config = dict(
    encoder_arch='efficientnet',
    model='image autoencoder',
    dataset='pictures of board games with random positions, seen at a slant',
    train_examples=195000,
    image_size=48,
    crop_scale_min=0.8,
    horizontal_flip=True,
    bottleneck='plain',
    downsampling_factor=8,
    encoder_norm='batchnorm',
    encoder_activation='silu',
    encoder_channel_attention='se',
    encoder_padding_mode='replicate',
    encoder_depths=[2, 5, 5],
    encoder_kernel_size=5,
    encoder_stem='deep',
    encoder_expansion=6,
    encoder_widths=[40, 80, 160],
    loss='l1',
    latent_channels=32,
    decoder_norm='groupnorm',
    decoder_activation='leaky_relu',
    decoder_weight_standardization=False,
    decoder_widths=[48, 96, 144, 192],
    decoder_blocks_per_level=2,
    decoder_block='basic',
    decoder_attention=True,
    decoder_upsampling='transposed_conv',
    init='small_normal',
    residual_init='scaled_by_depth',
    optimizer='soap',
    beta2=0.99,
    lr=0.0042,
    beta1=0.95,
    shampoo_beta=0.99,
    eps=1e-08,
    precondition_frequency=16,
    max_precond_dim=1024,
    merge_dims=True,
    one_sided=False,
    adamw_lr_other_params=0.0024,
    ema_decay=0.99,
    steps=2700,
    batch_size=64,
    epochs=0.9,
    lr_schedule='poly',
    final_lr_fraction=0.01,
    warmup_steps=540,
    weight_decay=0.0,
    adamw_weight_decay_other_params=0,
)
Rows from block 6 of the decoder of a small image autoencoder, named by matrix and row number. Rows with one number belong to one channel. Each number is 128 + 32 x the weight over its row's rms, rounded and kept within 0 to 255. All counts start at 0.
After each channel's rows are labels from the 100 images, of 14976, where the channel reaches its highest value: "peak at" is the part of the image that holds the peak. Only what is clearly more common there than usual is listed. The data: pictures of board games with random positions, seen at a slant.
# convs0: first 3x3 conv (decoder.decb.1.1.convs.0.weight, 96x96x3x3, each kernel summed), inputs 0-95
# convs1: second 3x3 conv (decoder.decb.1.1.convs.1.weight, 96x96x3x3, transposed, each kernel summed), outputs 0-95

convs0.64 [110 120 140 102 169 161 126 160 149  76 114 129 122  97 228 167 148  77 125 106 100 113 112  95 124 131 191 137  51 166 134 171  86 142 162 111 166 105 139  98 140 117 109 189 139 137 164 117 164 156 139 167 171 118 148 205  93 104 182 105 117 137 119 169  94 126 130 102 152  57 131 165  99 134 124 168 113 146 126 103  83  64 116 127 103 136  94 131 110 105  90 110 144 174  95 141]
convs1.64 [159 171 152 145 124  73 143  82  95  92 148 104 102 130 161 131 153 160 137 203  97 144 145 138 118 100 157  79 160 106 122  68 156 144 137 128  79 114 109 167 143 159 155 125 168 134 157 123 109  51 138  99 163 101 139 175 110  79 106 102  93 102  88  92 172 116 134 172  99 123 183 135 125 166 229  92 121 128  84 197 105 148 180 108 144 107 106 126 152 137 118  99 108 134 102 116]
peak at: centre

convs0.71 [123  87  81 153 140 145 133 161 172 109 125 130  87 129 215  65 109 161 103  90  92  94 109 177 141 161 156  86 110  97 136 173 119 119 189 154  74 147 134 173 116 110 141 109 167 172 133 174 121 129  86 137 124 102 130 140  77 123 110  93 115 129 116 116 138 110 126  99 129 153 122 104 159 109  63  93 155 106 171 154 140 105 159 170 112 154  82 105 104  52 208  94 130 180 131 129]
convs1.71 [131  91 145  71 100  64 157 131 126 101 152 140  55 112 184 135  98 157 124 130 163 121  85 139 119 192 172 151 146  79  98 159 174  76 118 153 161 109 150 108 120  96 143 183 111  87  66  76 107 146 131 113  97 133 128 128 126 114 101 123 207 139 161  85 144 118 125 125  90  61 134  68 155 154 164 191 130 152 127  95 112 165 161  79 100 149 120 136 117 129 115 116 115 143  95 165]
peak at: bottom centre

convs0.43 [149 133 101 154 213 154 141 124 144 168 129 137 152 137  74 121 142 183 147 158 115 159  73 113 130 147 121 161 143 196 128 122  69  59 114  86 114 157 175 137 137 118 172 128 151 109 148  98 152 128  96 107 114 172 125 192 114 100 219 117 168 155 199 159  89 115 127 151 132 123  86 139 124 182 140 105  89 129 142 153  62  77 134 127  99  79 167 156 108 121 143 112 126 130 110 122]
convs1.43 [135 108  87 139 138 103  89 161 121 114 131  84 161 117 194  95 192  50  98 189 119  61  66 149  96 134 112 133 147  38 122 133 173 119 127 111 163 141 138 145 104 153 134  93 131 126  69 140 174 105 115 195 136  94 109 113 161 176 131 151 123 104 104 139 136 187 148 109 171 172  94  90 174 120  89 136 104 143 125 178 162 121 140 119  96 131 127 153 155 166 126 145 138 136 176 120]
peak at: centre; middle right

convs0.3 [113  83  90 160 149 116 182  74 125  89 124  93 120 128 118 111  56 166 137 128  73 171 151 133 134 120  59 130 158 100  94 175 178 123 135 143  91 129 113 136  93 138 132  73 147 101  84 106 119  75 163 184 146 146  74 179  81 168 135 123 171 143 140  90 149 152 116 132 155 106 123 101 157  65 108  75 135 106 100 159 167 182 138 163 109 132 188 118 148  91 150 162  88 117 114 130]
convs1.3 [147 150  97 107 189 169 109  95 109 132 101 122 165  99 157 175 103 159 108 143 132 136  81 135 119  93 148 165  75 176 150 156  99 133  69 126 118 169 165  98 156  91 132 130  94 152 122 120 114 135 102  74 130 157 163  80  75 129 132 128  59 108 143 175 129 142 160  20  94 122 179 125 111 166  93 151 121 142 130 142 106 149  90  91 163 106 134 133 130 133 165  47 105 139  70 133]
peak at: bottom centre

convs0.41 [134 150 139 160  79  57 174  97 147 119  86 103 185 121  90 155 175 124  59 125 108 152  93 145 107 126  25 153 112 125 136 139 151 133  92 150 128 136 110 134  68  93  95  80  79 117 121  98 136 163 138 147 141 131  82  86 140 105 169 101 104 150 121 118  92  89  89 148 149 188 114 138 108 122 191 131 139  80 115 137 112 188 100 132  91 132 139 110 171  75 157  83 122 150 118  98]
convs1.41 [105 104  98 104 102 126 104 116  86 105 157 115  97 116 102 121 102  80 146 133  37 169 118 156 135  97 186  88 145  95 103  77 111  58 132 167 117 140 160 148 163 223 158 126 123 129 108 104 117 102 147 129 140 117 117 114 145  87 177 146 135 109  21  98 133 106 163  73 147 123 140 134 155  95 130 167 172  90 113 121 117 125 112  96 109 138  58 145 118 132 138 114 112 189 153 111]
peak at: middle left

convs0.35 [120  93  90 147 137 151  94 141 118 143 123 101 131 132 166 119 102 123 213 107 165 110 163 123 133 104  77 124 179 141 112 126 135 126 153 113 103 117  32 104 106 110 192 115 161 120 130 105 204  87 167 121 132 101 147 127  88 160 101 141 116 128 127 120 211 154 126  93 155 169 161 138  70 111 143 113 143 120  73 152 145 139  73 121 162  82 163 113  81 168 113 188  85 118  98 169]
convs1.35 [143 158 135 100 111 164 174 126 114 131 160 160 122  90 125 133 102 153 134 110 158 149 122 181 161 159 122 130 131 160 129 173 181  82 101 128 147 117 225 174 133 111  78 100  72 150 149 101  78 141 108 115 150 150 129 148 137 124 165 110 128 138 125 125  90  82 126 179 163  81  81 139 180 107  84 157 114  92 193  94 132 106 132 115  70  56 107 141 132  88 144  89 171  70 169 104]
peak at: bottom centre; centre